{"model": "multi-label image tagger", "dataset": "reaction-diffusion patterns (Gray-Scott)", "train_examples": 23750, "image_size": 64, "crop_scale_min": 1, "horizontal_flip": true, "translate": 0.06, "arch": "mlp_mixer", "norm": "layernorm", "norm_position": "pre", "activation": "gelu", "mlp_ratio": 4, "parallel_block": false, "dropout": 0.1, "inner_norm": false, "patch_size": [4, 4], "conv_stem": false, "layers": 12, "width": 160, "num_labels": 24, "init": "xavier_uniform", "residual_init": "none", "optimizer": "soap", "beta2": 0.95, "lr": 0.0045, "beta1": 0.95, "shampoo_beta": 0.95, "eps": 1e-08, "precondition_frequency": 50, "max_precond_dim": 1536, "one_sided": false, "adamw_lr_other_params": 0.0014, "grad_clip": 3.0, "steps": 13900, "batch_size": 256, "epochs": 149.8, "lr_schedule": "linear", "final_lr_fraction": 0.05, "warmup_steps": 2780, "weight_decay": 0.0, "adamw_weight_decay_other_params": 0.01}
Rows from block 4, named by matrix and row number. Rows with one number belong to one neuron. Each number is 128 + 24 x the weight over its row's rms, rounded and kept within 0 to 255. All counts start at 0. Numbers have three digits each. After the name is the row's rms in percent of the matrix's.
# fc1: MLP up (model.blocks.4.mlp.fc1.weight, 640x160), inputs 80-119
# fc2: MLP down (model.blocks.4.mlp.fc2.weight, 160x640, transposed), outputs 80-119
fc1.61 073:133147130087120129125127133161131132137069124101116158134145125096134132103174142117149104127129125178076153100128092130
fc1.62 087:128114142083137142131134147146133078141118166074165150088128148096124096139101148118148101115115105145102186095137133081
fc1.63 088:121154172161174138149149089134099147096156148153119108179098133164139128115102131105118147114099177143104143114137154145
fc1.64 093:138166191126148140123118194108168099140144128123119098124114115102095118102151104091105109168136141149100138143127152162
fc1.65 090:157136125120150085154130133177153135150117140156147124163130156160110140123132137075151112111141130119143171098127168137
fc1.66 077:108098130110141125119119104141129124165083159167142108140127180138128107121115176090165081130140089116124113135132125157
fc1.67 093:130139100117136139147168115090125109108123117165154133158106149143139137119133104138147131152128099110135119113171091085
fc1.68 086:097120107068158157136144161095145128147139129153108115123145088135142139126158105140156119130099095138142130113151119178
fc1.69 083:151161136130176181153157117115156115150170139130093103148068110088145113102145124098152097144125115133112123136121126115
fc1.70 089:166112145086157136125135157178148108121143107177094140133141093088129113145176143157137153096158129120085137141102133135
fc1.71 078:113121133133155150158152111116117106149150131146127126162086147099134146167116105122106170132112149089128107115126138147
fc1.72 089:135141143134126140130122146135146146142116143119157159135117087111138111106099100104136079107089091103097183145142171142
fc1.73 120:087135110080128136142118121182136147139121152093139172101101171144168175125102135101102102125136139110116136164124127149
fc1.74 082:140116124117135107084119085111136131129144137145093099140145106131113083158096115098172100094173133120143139102152124106
fc1.75 072:153121123118123129060121149134112153161121148136088116147057152150127078106161150136130130107138150154087104135121080154
fc1.76 086:125156152134101109137121114086089095087149159169115135160118108123159147091125137173137123093147107114120116097145125135
fc1.77 096:144143122139161154146111074134122128161110153113141124134129104113093130118155135110080154108088155134178124121139106120
fc1.78 104:085140198090164132135129152124157148118124133145114152104132108119165127143137117140103189117131142155103149196090146122
fc1.79 111:104110173125131155068120082123092144148112155168126174170147152140159137065171122111115114110132113113111125110098097159
fc1.80 102:113140177104105104133094139119114123181118139160192160117084099156134119125113170120147102097142130165141104114123090151
fc1.81 105:084127120136146087111127135133135136143134115130130097166108158166191141114115154108095122116089147179114147151080142112
fc1.82 128:132131087146117119115120155150111127119134120099159114169129167102173131092114143114155138160108117124105103112104115168
fc1.83 098:126158125124175143134076151098131088135175150148133106133119125105111143109158164110134130143113155112111165146115092126
fc1.84 082:115141084135150142105128113148136120136107129118118108136116123149111110138136159144117113094106171169120087148147121143
fc1.85 103:093167145116114132093126104128107140125154149095165094124152073135206131153106113126149152133171100131126108101158133121
fc1.86 085:121093119154144097111139186129131092141131144136162148111113169097109125153125110145119166088068114106112116124145102140
fc1.87 078:125184119102161128152132126121127128149133100138125102112156106132154171155101131134146137120186068130163153091146105119
fc1.88 132:087138113105112130111119132125141128112099084152115121117114135128156118122108143167111129129161076150151094109099130114
fc1.89 103:111121105129155144152124180122112126121157146147113141119095126153169138102151151165153138103131091134183132134078129116
fc1.90 088:112148129131166161090160144104166109137124163127115139130135130124122174119125150108100147089155172158131129120137138166
fc1.91 079:139148110177166122142114144131137111157098127129160155132094079144148083123101133162157142072121141172099155159114121098
fc1.92 114:134161170113168132142134116116148153155116125155168113163108145149108095160114124120142152142145164103104139116145144097
fc1.93 116:129100154142132090094150146116111129140148152189119096149144093083128115142146091131104128139158121119140118120134105167
fc1.94 116:125094142090135141114091117182137088148151154125124136095123093102101112112127111125095139114155158107123145127136123143
fc1.95 120:138091127127143130108164151179111104155162101171111137141135158142112143155120121139069145135146124105111108120125163158
fc1.96 093:151129138118150139153115121150135132098114148154091130134146169105127108139131130128162134142113144098110108108149140141
fc1.97 089:132144113091117163118137158138109130169146132119144172130124111131157128103120101130132094107118143156147153116116126144
fc1.98 082:164157124076165126138088130145105106104124132124153160210110129120158103131126167103092075098104159119118122098110124118
fc1.99 115:110091147129175120093105126137110157117149109114125099173168167122124118128163152119144093102172104085135127132125122124
fc1.100 118:169144131122157151146117096118137114100088133121125129174124129132135125128122118143144142112085098139144109155144114164
fc1.101 074:104188133153121110121146138146115127127106150162141146086121143105137106136130100116126145132090152175136156138145114129
fc1.102 081:103120131113140107122111110168121091157125124161123140120162126136133082128080148160132108133138085141126102077139144169
fc1.103 104:162084146144168143128116127098133093109114081157146130117081125137125122187097153106118081112142126150097183139148139142
fc1.104 119:145159155193137114153151117135145075143152139127154145167091174115148124084099084127180134114113146133122113110146099156
fc1.105 078:151149123127161120152136177132144120166101165124134164110134123128125141116151092167131177152124151133106109075116118119
fc1.106 095:131121139121130098077104144097126092104167129183118167151165160146156078084163107089159156125138124179125103139129101134
fc1.107 065:124122087099159123158113150133158115134106154102112129136094124105131143133120147089110134105153137094108142166165126179
fc1.108 099:099121127108127142131138118151176122124138133120135124133166108108110099139115105117120116107170122138105126131159146154
fc1.109 088:141169139134117121108122147071093142089135103121178060186096106086145103096154108092136167130114079149159094140097119122
fc1.110 073:149160087158164125090122079117123141150088103132095123107148090096160115150127121123179120125138131169134171082138122151
fc1.111 068:103109131108163133152101152147156123123135137123101125137138144175158118144151129147116165116161127165156104134146128123
fc1.112 111:145169141145137108129132128089096100123124144164127070189101152141130113143129160120118168129101110096106053146134121146
fc1.113 116:130144122096099129090175143100125105179136175101137109122138109137183111134130126180154144106113140138083125114128147116
fc1.114 103:173137130130122117155124098154088150100150170114153089106107090114115106108123132116118101099109149124122137108090096167
fc1.115 103:156110096138164149124113126118137086110177128166152164128159152169102164164140111130125154126106102128088132124122115118
fc1.116 098:107088085108130126123097137154117131103137166081152145154079174122071069102123134119125101121159055125145147131163118093
fc1.117 105:106096144145129118154140143153107124110138113136124120130114091166156090088175065160139153129089108126100171126116109110
fc1.118 115:125141094119139164136132132112135145141121119104107119138081098174105137115111124131149138157134145165097142115111140141
fc1.119 120:120167120132112100173140161124135101085120159146166125130091121122169150122123133103129069137144147132142108134154121162
fc1.120 131:169148125143122125166156122159129128090185105108094159133104136141098113090143128112082124107162087151127103134114142116
fc1.121 119:139120128137155114147138107146152142156139102131092115134128131171117132143139140123128177119139131105091108076133143176
fc1.122 106:126163144108153136177121103124102111090176160115149136152148111127151162145145130132155144137111129157119147115130168131
fc1.123 094:133147140085127110142136132163151131142114110098138073109087179117175090117103124126122129117120056132129144126118144109
fc1.124 087:116101106116135140151142126161131152143124136138197117145158172101131135121144143117141125157119113156123184131114187135
fc1.125 088:124139119129123098094145122118130102149107154141120119153139100100086087158145114158120146152151088145133119129149124154
fc1.126 119:107163139119094114142122106129144136092115104146098130178123155110167101147129152131086125077128120146103151133095109111
fc1.127 091:147158146132191123143121173142127150136119115105103131108122096149111143125110148097093138155147147116117104128071138138
fc1.128 099:147147110154142080085115142131101134066128144126140126162163104164156099141134114110139164166124139105127097148093123151
fc1.129 101:163131100097166111106135095127138114106115149143127124134137136101083149170152141158133156087148099132136136111124138129
fc1.130 093:064090138113142119118098092142121140106131125090154160150080094112093111115121147151159096135157067135121133103135120139
fc1.131 095:142103142106126126127123138128125124143150158144144122137102162104131130114126103107132114129147099130078141082136115162
fc1.132 092:137148171079138119129122115129112160135120158129123174121127123130108178128108156174111138097105102117105190112126140142
fc1.133 104:136164084109145112136105126112119150146135151107141124099120145139134141114182152125135136136152151170146161125128146128
fc1.134 103:149121102127137146148081136127123142078139129149143125114073136058148102152110123148167124111144153071103139129119138110
fc1.135 103:138147106120141129150147149152088146116092160137092137114084099083120099181117129142081128120138080115124140177148127151
fc1.136 093:090089095133144153142128126096146123112090148153129176142149123145123130123103091165096178129151127151135104147156098143
fc1.137 085:111169126153128141148093077166129141126108145150140136128112153165114157116149154157097184181166159113126124156123136133
fc1.138 092:068102082125155164122132167165109116111126094141186147157134169118141132136093131115094129130138066138156107142128129143
fc1.139 095:126107101138158123146135105106120130182121127145128168141120125064128099093173076153124116131104124130143076098118134149
fc1.140 092:132076103099156138136129148111138138141135120158095145139124107106099141129167093136128162073095125171066140105181108132
fc1.141 077:112134115120154114161100113101128121162126133178174125131135106094082136072134160156102104121183139074160116127130129167
fc1.142 093:135104120082161133163101101110146128111149106160125128117131144170152084081108133073107101138160130156113144118125107095
fc1.143 083:091106133165111141155103111159164145141113148134121148097110114146144143134141126175139121140141143161177099108105115126
fc1.144 082:083148148156139138133100145123143147105160113137177164177098132128180158138112143132133100102130136111144108129095117134
fc1.145 088:129098109104124111146096154104140135089140132161141116108106173134082162122104131122123126122144113123149168116152176120
fc1.146 118:124163155142146160109122124126146155091119179115129093151108134142133153118138099143101147119171134124169113117147137160
fc1.147 122:123146139085124148158106102107114104101168143147159168128122168153116145143107170149114130151131158120111150110162131110
fc1.148 110:175139105161111110094091116176127144153162107137116111134164121119138121126103125109089105067121097151125109128138108096
fc1.149 140:162129110156132127172123148129172152153104165144117171140133114156131152125140111118107161161147116115146128108124151132
fc1.150 127:100140124123171159132125100145116131147107179144111138140143157113144126112142128132137147155131156119122127163123132119
fc1.151 104:111090133165208136088152123153120106112115120120100154092101119181122095155122128131117128151150108146109104139144185134
fc1.152 105:115107111083122169134145143103143137134118138144097171156145088104147109088111063130104137112120071124140152135138119138
fc1.153 089:118133123120143140128122102142102108107117116093109145146092114125126149156132155100146179123133136130119096130113113104
fc1.154 099:147131105166127163121131133137136114109173111115123089108094127108114145134136137095149154107104118164118095127083158096
fc1.155 094:128074066144182141111142113122148143128168170130102159140097125130144111128121112102119120112107127142095104126130126107
fc1.156 078:145114139128153114156131176138189116142096110102136089168122105147111145159142103152104127143146104121133147107106102118
fc1.157 130:124129178146131098111127087146169127188154150077139107126143130136137112094152105132162111124169135124149114111140109129
fc1.158 112:154124102158179111163147131125129086113125094122123106131148081091112121123149129111119145154136086201091104125161137130
fc1.159 122:186141125115122132104146167080165112120120132126160107122125092126124124120130142123140132140160079145099152128121125135
fc1.160 086:128121126134121160143149100129114165112150169132182155147148129141098136153151129144144130165170133110137163144116123142
fc1.161 101:154086136107147153138161119150114123136099142117187123145121106125122112163119157117128107117084149106133112090138119154
fc1.162 091:098160136125141129148139147151152080116159077126107132165109099107095105102169173159142173157129141108164188122123144146
fc1.163 082:126116136076140131095116119125136130117179155138091124117150095115131120121117120126141079102128157116120139134080126122
fc1.164 071:123087113178127159123163115138101108125132146165147114131138144146147137137150133135134121117173115128130109127108129140
fc1.165 099:084128156144120107119160108127150155127084190115151141145128161161159143163099134152123124100136126149119127127192142161
fc1.166 087:113147136085167165133166143129156111114114167144164093141132124133167116134166127144105108134148109142123140122129152164
fc1.167 108:111117100116141174118129099108170136138130110112126132148156089110098144097132123088130132171113123149118114129149128119
fc1.168 105:119114143130133121110110101161130156133109152156120104146127084135085157108108163134112120122162168095120122129167138133
fc1.169 091:113176149109192104160108108159132156120146113133195123107118111141164105140176123090113143115129121144149116151163103138
fc1.170 076:117160099131158152098096160100111102106155134162114153152126132144107128124158101124142167142140125145129116107105125122
fc1.171 077:105167105112182152145091139143106102149124150170135158165096122127105093128138136115139094119161105134081161117125133181
fc1.172 092:133136099105173111153144120138100139112121159176096131137097127137099096143112115124130161093174100152146131139099111131
fc1.173 103:150137112116099133135142097157157140112105093124112133158108134126125146139159113140114139107149104103111174077126103187
fc1.174 078:124162083141186125098118151118128106151130140157115091210138116136143119139123102123123127110142143091147084121121124125
fc1.175 070:125162124125118134148131132122122125128111126152155144131147113110172095153067093131116095142144089095133152088100104153
fc1.176 081:136092113104123145143120163089127124100109153086116143131177139116103128103119126143109147102131079127120106141127135093
fc1.177 095:148106139118156132129103103097155129123127130101141145155172110154171114111151168125109178099143140158131125118138150141
fc1.178 087:147170076151155110070141122107105122147086106136145146161113142112113098116126092144124172116125116128135107144103126116
fc1.179 065:112162164140141139116129167127128117116113121120138143106115113114112142091116092138120170111175099118140099129108136167
fc1.180 108:119148114146135162125114116085166144132167107151173167179074101108121135122150163110117137129164124131122092149142107127
fc1.181 104:203145127143150152108134142126157111122117159096105123102136077146145167122104108140131166101077131133105147136131157128
fc1.182 143:130128124184179160149112116152153134142109132107142103161138138165137161135136130098140127148126177100123148141147153117
fc1.183 086:105154157141134130135129133136175129106155164154154138152088154152148122125105161119125105124110128100115144155144093138
fc1.184 121:118152098112165109128108132063119158091100158118109134120130127166113138146129116133124153161125130113120146122062140098
fc1.185 088:116150136128120125139130165168135139173114169133124154118119112184068123106100124120125111150128138140159149101124131154
fc1.186 087:093164094125151162104122157148146168140071147140147140132083117115133098072135091132076115149148142132090121141154115121
fc1.187 119:098136113106155085140161134166120105122130138125124107093118115148185093107130129115151126161139153136103151124096124148
fc1.188 075:143136112147140146123130100140105137114150159086124094120105124116152133088130134099134121151113098136115141135107120135
fc1.189 087:114164121095154102123143140148122123137106147156167128117110134150131105133118140157109129093107109169143175101105157115
fc1.190 096:131121118097117109131124159147117103162129131123105175141126107088143102163125120145082124128120153136127116159166131151
fc1.191 105:137145118114142150136142160099108123117114125146112177124141117114159083086091095153143122102107125126174126141091139132
fc1.192 126:117118104136133132134158098051122117104137134154148150122160112126153155128167124157126085147117134117117154138110125177
fc1.193 080:159147138150106168150104093144122109122177156132131098119110157159173100119149105157102132102122109122107114156126164163
fc1.194 075:138116115117164124119139111108119101194154173108126095155113146088113179081139113122121157076166126114123122121124145164
fc1.195 093:150122140133168156149156128150099107148131135101155115113139108143134095132147132124136117134107139122100138138121170181
fc1.196 122:119121098124129173144055125119112127114166153110160086110094109162170114106090171120138092107142149144049133116123125124
fc1.197 103:127142125110122141137086109139153127135125122192183115143111123144155127099129139110142104131137140104129129132074126164
fc1.198 098:145135128145102107160137132160123119116141106147121162127093119142107104156119148124130157104108081153089145124150150073
fc1.199 123:098130138133136146157111149132114160133128118119151081142119115149119134154152145171103147083096116161128173116114111105
fc1.200 114:123118173137136129173173103123145103125146116164156114145103133106163131138127129142092137127158124142126122143121108135
fc2.61 105:151125133134127131186107115087113091114136151136147166130052129144161133102091138135119165114145061096166159159108139126
fc2.62 089:154146104139112108172127148101151160110145101167074113115131075155150157152166102124105152117151112141164114190125113136
fc2.63 110:072103107154124132111096124134151108165082145103166122112105116090153138115154124133138087115098112138149109173103111109
fc2.64 093:116127029122154122151111122161135181132135174144144124121145131118165145143119132138172134116103102151139143117127132111
fc2.65 080:085113141142129171084136157133147125111131121113114154121165126068089114120089101161135116127090127106088093121175094106
fc2.66 102:113203108154129088141146134107123087128155081127089107159148174165123120091113128139109161100102127137096124146123108144
fc2.67 106:105092178088085102068130142142138161106105138132098084118141093116162144120133130133099120107135183114111159159106141132
fc2.68 087:098124103177116109115120101163107150130136141100146153144085136122119136133113134148134124122136160164145156123115172136
fc2.69 102:141136125099111069152156140123158188089082074075127134122136147138102129135132094160079168118126112133109105106138130117
fc2.70 097:097163156100153145123140090110111155101144152103125101114130111110091129112123140119135126117105132113178142138127120170
fc2.71 104:123104122137122112120110095123122117101116125101134133118144115099137132127143155158134108128089127135133168115086126078
fc2.72 091:109106122156121125133138130135108147134118128108102118143111114119123145166156123163142152120183171190104105085115133076
fc2.73 103:131124127171123116106149144130112090119113108149121106147142083126105083174130063107147139125151136118137108065118097107
fc2.74 083:135123136153147126184109179093122145155142175090117074161148122151115142096160141125116131150116150150154166138171112121
fc2.75 094:153158123152104158182168143124159168109131165081161079137117142149087091128127101124102108163102091096133169043157123120
fc2.76 100:155171205138157157099105092137138135140138098172107151160136137133048082113104125151159124077102102149113123146113125139
fc2.77 103:061156144089138133124091122116144135096117148135116131142145149146153142132143146159137133141100116120116122143161155145
fc2.78 083:138119145105095159110090112148105147152145129154161122125115133135120139136122120142147098111119140101135096102133147114
fc2.79 098:151103134124119097146135189106141112120101113133146104117171089122131143170110108130094137136113153109112122126145110116
fc2.80 109:114163094119134153121168163146137125119153135151164126105144148094191106157114102127141143099115145139109101121096161098
fc2.81 128:100134115128157141139097125119100116137162158104142112107171132082108127111120160104109125131116118117159142133122100157
fc2.82 100:086141159127129114117146107111112157134111144124127134088120105142127099172118140124093111098185101119153136123148153099
fc2.83 110:118067137167104106149148115129129153105111134087142143142121104158130132143086092135106128095097154170142111146122127119
fc2.84 091:157130161177160091116098166138105109116146188154099129089126118109138136131140117119138146053116142131107147144117119126
fc2.85 099:140145096106142141181119140105100104121113146093124101101121142112143150103144140128139166148072081159107145140135114107
fc2.86 083:171139147142123158137120105133178137139167127126102056126130107181120151096140105141129143157180148144134155082121098116
fc2.87 097:105131116152149121116107126124073117157105108125083138149129163152119120136128121081109108140103199122154074114116081151
fc2.88 138:146121081133095118137157115129138143165132117150108135121082147141114107123132137120137159117081103139121199138170146153
fc2.89 099:186149151119156154134131141139118099152133108129163087163177145120126125153141105111145165172141150140137152120159152143
fc2.90 097:160135124153156130151126107185098132122150103117086143115129132139162132118120059150135108101112093123121066144116128167
fc2.91 090:099102131122122163136082100142136128148157124150106118175132143148142141130135107144138095115123158136139121136102145141
fc2.92 098:152141098165129127141105100172133146124139101141128156128169110078111139093133104092071137138138105101109114119143128155
fc2.93 116:157126131116167117127133135104143121123164112128093113115149160143102145143118168135139096124089107146100133122104143099
fc2.94 096:140140155128101116120151126087099135092129057134145109116121139130157134185104126113125107100114133143131122163095161129
fc2.95 103:116139128124141120119140071135157172112053179151148094106160143139130102105111133105118119130120149176118162144129116093
fc2.96 105:117147127091168096103133148121121150153134143119131128177103064121127173132157150130106125102134108183146108116103123123
fc2.97 103:136128136151131160138109103097151169105147155137099124156139147101122158111143116117159149133149151085145102143188126154
fc2.98 115:175092133086113148118095108127132132089143113116092109094179162144130159096167126147134140141152114128119131134130057113
fc2.99 101:143158097105118160165142144120099072122103115104175119097063112106137124124100108155144142178076156175125157133103155144
fc2.100 125:130138143141105076139142120135168156115160189113129163074123138142134136119133098095138154135098133141146153102109140105
fc2.101 075:129136113114166193152107106108121144106166122130170144118130131120150147183091123136146149116135154130102157082108137163
fc2.102 085:122145116148114126134095127106081109120153166081115146169146085090130154152178124101140120139149172105122146161136114156
fc2.103 116:151158103080156136142124135135136111143140166118112118181127127119148126127158154148121184172149099116149083116100064159
fc2.104 104:138110116093113136109165133152101131112141122132158154094143085103120154190132186107089128157143101120142162128138169127
fc2.105 083:126113159141105134152155134120084111102121091118109128162163139121137100152103156125194127122116139125165151110154128134
fc2.106 079:151136163109102169151150121149132132137129126104079115134124106107144167115115134126096122157094119089112140132092140148
fc2.107 088:076133162136138141111113150149132125099135163137156129086139153146131117105135158189152137115127085150139098079089178072
fc2.108 090:090147077084099114111110147157143141108133131108119097115120153134094130145107118133136130148094086179076153115086147172
fc2.109 095:124091152133104139123128140133101126134101150111068170081127157157108159117138153141133134122120176109097104110164122141
fc2.110 101:118084125100149103126131193103129153098132127119134127141123159162126138113108146116126122119101110100152115163109094105
fc2.111 092:139158165128125097115168127133113143152143131084100165150146099158117128107169113117130115101110105117127124087137100110
fc2.112 102:132140106127131124107136099136142093135115114104134144090144111101108141097122088135124099127135136127145155071130141114
fc2.113 115:138136140147192140158094148144152166086164121154154138128117110141102126128138114098121090145168122124157119146135154112
fc2.114 125:110139157115148131146158154124124103136105091123100167150145170140128139092132101120115170135159131153140111126102141090
fc2.115 088:097134159077108100147101114112093114119150147116145152135104089139112081126121111110096140110161121093161128123121115136
fc2.116 098:126182183125139171128139104129122144130137126167072066120141115135134137149161152143094147160132106137102117123103133166
fc2.117 085:129158092128103132096136117118091121157135159157127138124113106124114146110087174141138129165073154131174134140118120115
fc2.118 088:152117129116176135119183142145140124122091116143106139082123130086137107142149157134117102100151129143159157138134117115
fc2.119 103:112119117118106108123145100149135116153133087113115131136150118145086094151143132139144148126139181114112117128122151123
fc2.120 092:126102124105155118110117165094152140164034137150166132118165103106156123161165107131140110172120164149117123157135150148
fc2.121 101:116151130116064136133131149144132139138114113132123161131119131097153098153092117139150113092171157099125153164110100103
fc2.122 110:153118112103112142125120139139147123132122129103101119115135103105124144111163099157105156125078127122109102177166110156
fc2.123 123:096120120144167109144110139138149152104157167167119167139140098138132147143181144134110071115135173147140085139114130133
fc2.124 082:136167133128139134115155147166129143118128152113091092135155125180107137139097108099116154129131123142134117124129137132
fc2.125 089:155117140139104137117123107135094146125143119129124104133168115135122122115113134121091168093104117109124130138126105121
fc2.126 101:118117146151138146155126098140136122158171143139183135113150120162086158121137081163182146168110140123122098114118144135
fc2.127 089:141119120123121131111095129130125144127069112096114100143130156080119125150121100142113110098108138117135122138128138100
fc2.128 098:193134176129087144141134074081092133125130130102108136093147132094152182098125108172140115083143132118115125109150149124
fc2.129 097:106130124184148126136095146158104125131117106117134104095142122130099109076112141145148094138150103084123083202151117160
fc2.130 092:134180127135114132119145154126142128152109085129119137121172141141173113139110121105190112087141126129127107119121131121
fc2.131 109:088138112126155107141151158144116147137098117132154151132123089149173122123155144130152176138136127131136103132104143100
fc2.132 100:139151119148103081179156152111167113129106140111136124134112170096136116121151128137102101111102095135147130121140126178
fc2.133 100:125106175112185137136173124171134131146115097138138143165158098136113112116113131117154203081135133123114129099121107147
fc2.134 094:144184129102104125094124148126134126128161138137127160161124132176146129133076115122098120122149135145118114128120125097
fc2.135 093:108126116126117143117111137130175113169143116118129062109159146115128124121135138133154140162115170114114118121119108099
fc2.136 090:161169210111081121132153149161155106144146128130103083123116142149104143120141138116087124126117097146104108120130159109
fc2.137 104:094089124134109130108151113121126146125143129121143098120136104110155131067127130109117125081117118087109128116164091104
fc2.138 108:165133157131163147137135146129092116125106093114043127117109119068143100140143095133121142098089151132097110085142107135
fc2.139 110:099111137162126165117111116140133112108142149133127084145117159188149143157141167147124123137165107125096168114121101080
fc2.140 101:144119159115083150130124157146119123116088141156139101136161136112109117149090122115139099108151187115160103153088182123
fc2.141 092:103146102141109135115107158112138109136121114105110138146069194146134126134114125110133148169062110140102123106152145129
fc2.142 092:110130133169096162109124164148126130099110146142168130135126113094123133128136094146118128141097074096102119149149144159
fc2.143 101:098191137123160141137105126110114097116089119157132102180110155156158106132105140100139146150105083120144101116139154130
fc2.144 110:131103127100159128098145103113146173151097158104104126110151142085091138090160113123062156124124129112131145108091109109
fc2.145 081:161133105167102155126129116128133111108111101123140149141126091155199132115130122178128103109106118177087156101138080143
fc2.146 095:105088132104145104184109116143134128144107112129164144125164104130143100161111115142127125129123105163148163150154150082
fc2.147 111:122116098155170085106136153120121182119140115146107105169094100116108139153167112103136136138126125145112177144166096187
fc2.148 116:100151164129180146135135161147105121095096144102133102128126104124116143104132124147127149125118144132128134126124139143
fc2.149 102:106128114128180140076157126145112126130152109137168112130105124097107106118106159107161114070149102168096129161162092134
fc2.150 102:111146169117134115155154149086140124129165074124133103123138106150094136140123130120080118116118104104141124152148129166
fc2.151 087:152151153107069131152139130096145131139161132154179114131164117126119123155171100126174106126124150121136148133117129128
fc2.152 106:150130132126123127124174088107122068147143135143103059149115187146094124129146127155153157149117173123132138133114103118
fc2.153 108:137124101132084142159105139132127139149130122167113115148101128105139101106129123115117123157143102149111133134128137149
fc2.154 103:162134122113095123115096123112108130122080166138145137146130134129141142085126097163101117163152116102117167146144097099
fc2.155 107:128121177146107088132093142116151111146093124123141134106122128109133174126173086141159133119168169130148128164120129154
fc2.156 088:129146135077143118096116091110158119162141112071126155091147143154158106103093163109148166117088165110089104117153099115
fc2.157 097:183140105081108125124134150127094148113145107163138112167125115123111119156101183104104148083090129120106173156124146140
fc2.158 122:128108157120120144118105118137107197123122146125130144104099125152139113139099153130131095153130152124175123158096063131
fc2.159 106:139144103119107125124134113153088135136104150139153078121117138144164094102130120114154158113144131153141148139158166127
fc2.160 100:104133136097163118095136144186145112173114141147093110099102110105176143103160128085137168120097143093126074119143123119
fc2.161 098:111179157126074082107086170140136182142115131126106118140163122114102143125159146155124113130119120120118127145120144099
fc2.162 093:073153113155148105102130113126144136109136122124149139085123112138115153167124092109116120117116142109139099116123123127
fc2.163 109:128134142116181129142137180126112134126128137083132138131111147186143127121111132118097157111121164060121114096168100143
fc2.164 103:123184139113179115153123159149120139120130085122162121130086127158104149128102170118133126121114103119142142099156137105
fc2.165 112:146117118144147152147106143133143125125171123119146125154122055085117113052118119138125102106137146133151152164090146142
fc2.166 083:161129117149131089134130121095137140165128104147100191162153147143132155138112129147126119155147171140114129087120146131
fc2.167 127:111146141101118112125132187142095142084118135139140134103124122120152132106157106140087166090109075136108088146108126103
fc2.168 084:124144121156104130118159152044127116152140126164189149109108148132141123113121120096122122121087117148155150156125109147
fc2.169 100:137135119125118192135127145117109097104148124137102136106151109135084136095142142173119095163101125137089133145090114110
fc2.170 094:104108122179131088133114120165127138113097121125121118124075141160147136098092146109125129128129091081106139164060147152
fc2.171 100:109090139132081105099152124128150158112089151114066127103073134166171141155134118126107099082123117132114113183113170134
fc2.172 092:125109114138120132134136146118124101143141114109078112127077110139139158142146132102103146102113136121138166121124138125
fc2.173 097:096109145159142131134115143118105106183107147147157121103133118110117109138091100121139121107162144092145130112102142119
fc2.174 100:095134139109083173131133124158156110098123153117165136171105155139138080128129137107157096125156140153162162123159141134
fc2.175 074:113144120141112159145159094146124105128127128096107174153159128136093134134168132093114125134126115143167110163123120093
fc2.176 103:126156095116110098155135114154076128139145155157119156116086071153172135126152143093171101135173141151146126107126103150
fc2.177 086:123132152145130121120144114112119078125148118111186115147142099123108115132126111136147117172118118107049106127125117120
fc2.178 109:151106163111086135168096123172110138147163128124130138091108118167117112093145103110149101159166131137133138103133179102
fc2.179 085:149089118092131124159156131095138130161107177116142123120160134143146118121144153124112110109090180124129132125163091096
fc2.180 115:136103129111149138122106131123159142144153161146151153126164172092144133133123127118137170131154066129128117086106090115
fc2.181 109:094107124127084117137128129127115129152172092155135128141127171110108125129126159124128137173135093058157132141122103111
fc2.182 101:114166135086113138096190115116103125102144127194120161105137141123141094154134142139146127113126105138113127124119132144
fc2.183 112:095152099132123120129121115117129112132118142152135092129149095104129117101117104133095145123133152109133132170098150126
fc2.184 096:147133116138081158122181128142133112157117110137138146118128103134176106107141128084097091087141154116131111143138129116
fc2.185 081:143093087101114111127117117084134150123143157133147128146134103127156106121126153112117148095114107103158154125166108124
fc2.186 085:114069149145128137125152150097159119147133074105074127131181152116098113155147128125119167117074126138152111108100187166
fc2.187 089:139125137117076106163123126098129153150138153122103178120111118117106115150133113183142140133174090134160061139138114085
fc2.188 088:138116140080128109155108122127141183141110109145148215125126159127128123152143124141130158155131155127130128097125101104
fc2.189 113:144099105131085143181099108144171166127170088108120135133147137117131118130099131073110097130115101122109112125121127175
fc2.190 105:115136154105126151123113092121125132118088127103080133094136153139103137105171140154156161121139108118124091112091104107
fc2.191 099:145115120140096125118158064147118151134124126166102118140096152127140134186130102147137178133125126115072145118142159120
fc2.192 117:130174132125157123118103142186081153142146100162126079136081119153115094144111100133143119114170114160130110106122142145
fc2.193 093:119134133129115097145121152119158151148117072126113170157140135106107154105168115108068141138142173137146096098119111138
fc2.194 092:112113184144141107139112120122161115093165115141141169121135078119174103122115091165126112132113106125117151146099111098
fc2.195 105:133150130116117114140110118174163127084115114139110183151133132118124099180125155102133168070137136094122149092108098168
fc2.196 104:115113158151125119130166155116168125120115094146119159098150118115125125150182124137144158125096126134180144164140090131
fc2.197 098:159091137094169161094108139095132177141114137093091133096160097095120124159156122133131174105158095119110148116144125112
fc2.198 093:075105133112174143123113116098098180121080061121102108159091147099120106113132160118144098146143096100157112118112128169
fc2.199 105:154122117108100083076086131148153084119124149131119164124149126114133143102123095119135139176172147087112094104129156138
fc2.200 109:124138139135112120118120112140126135118143174117138205183120148139145127133137117183151118170123118161115082095124165145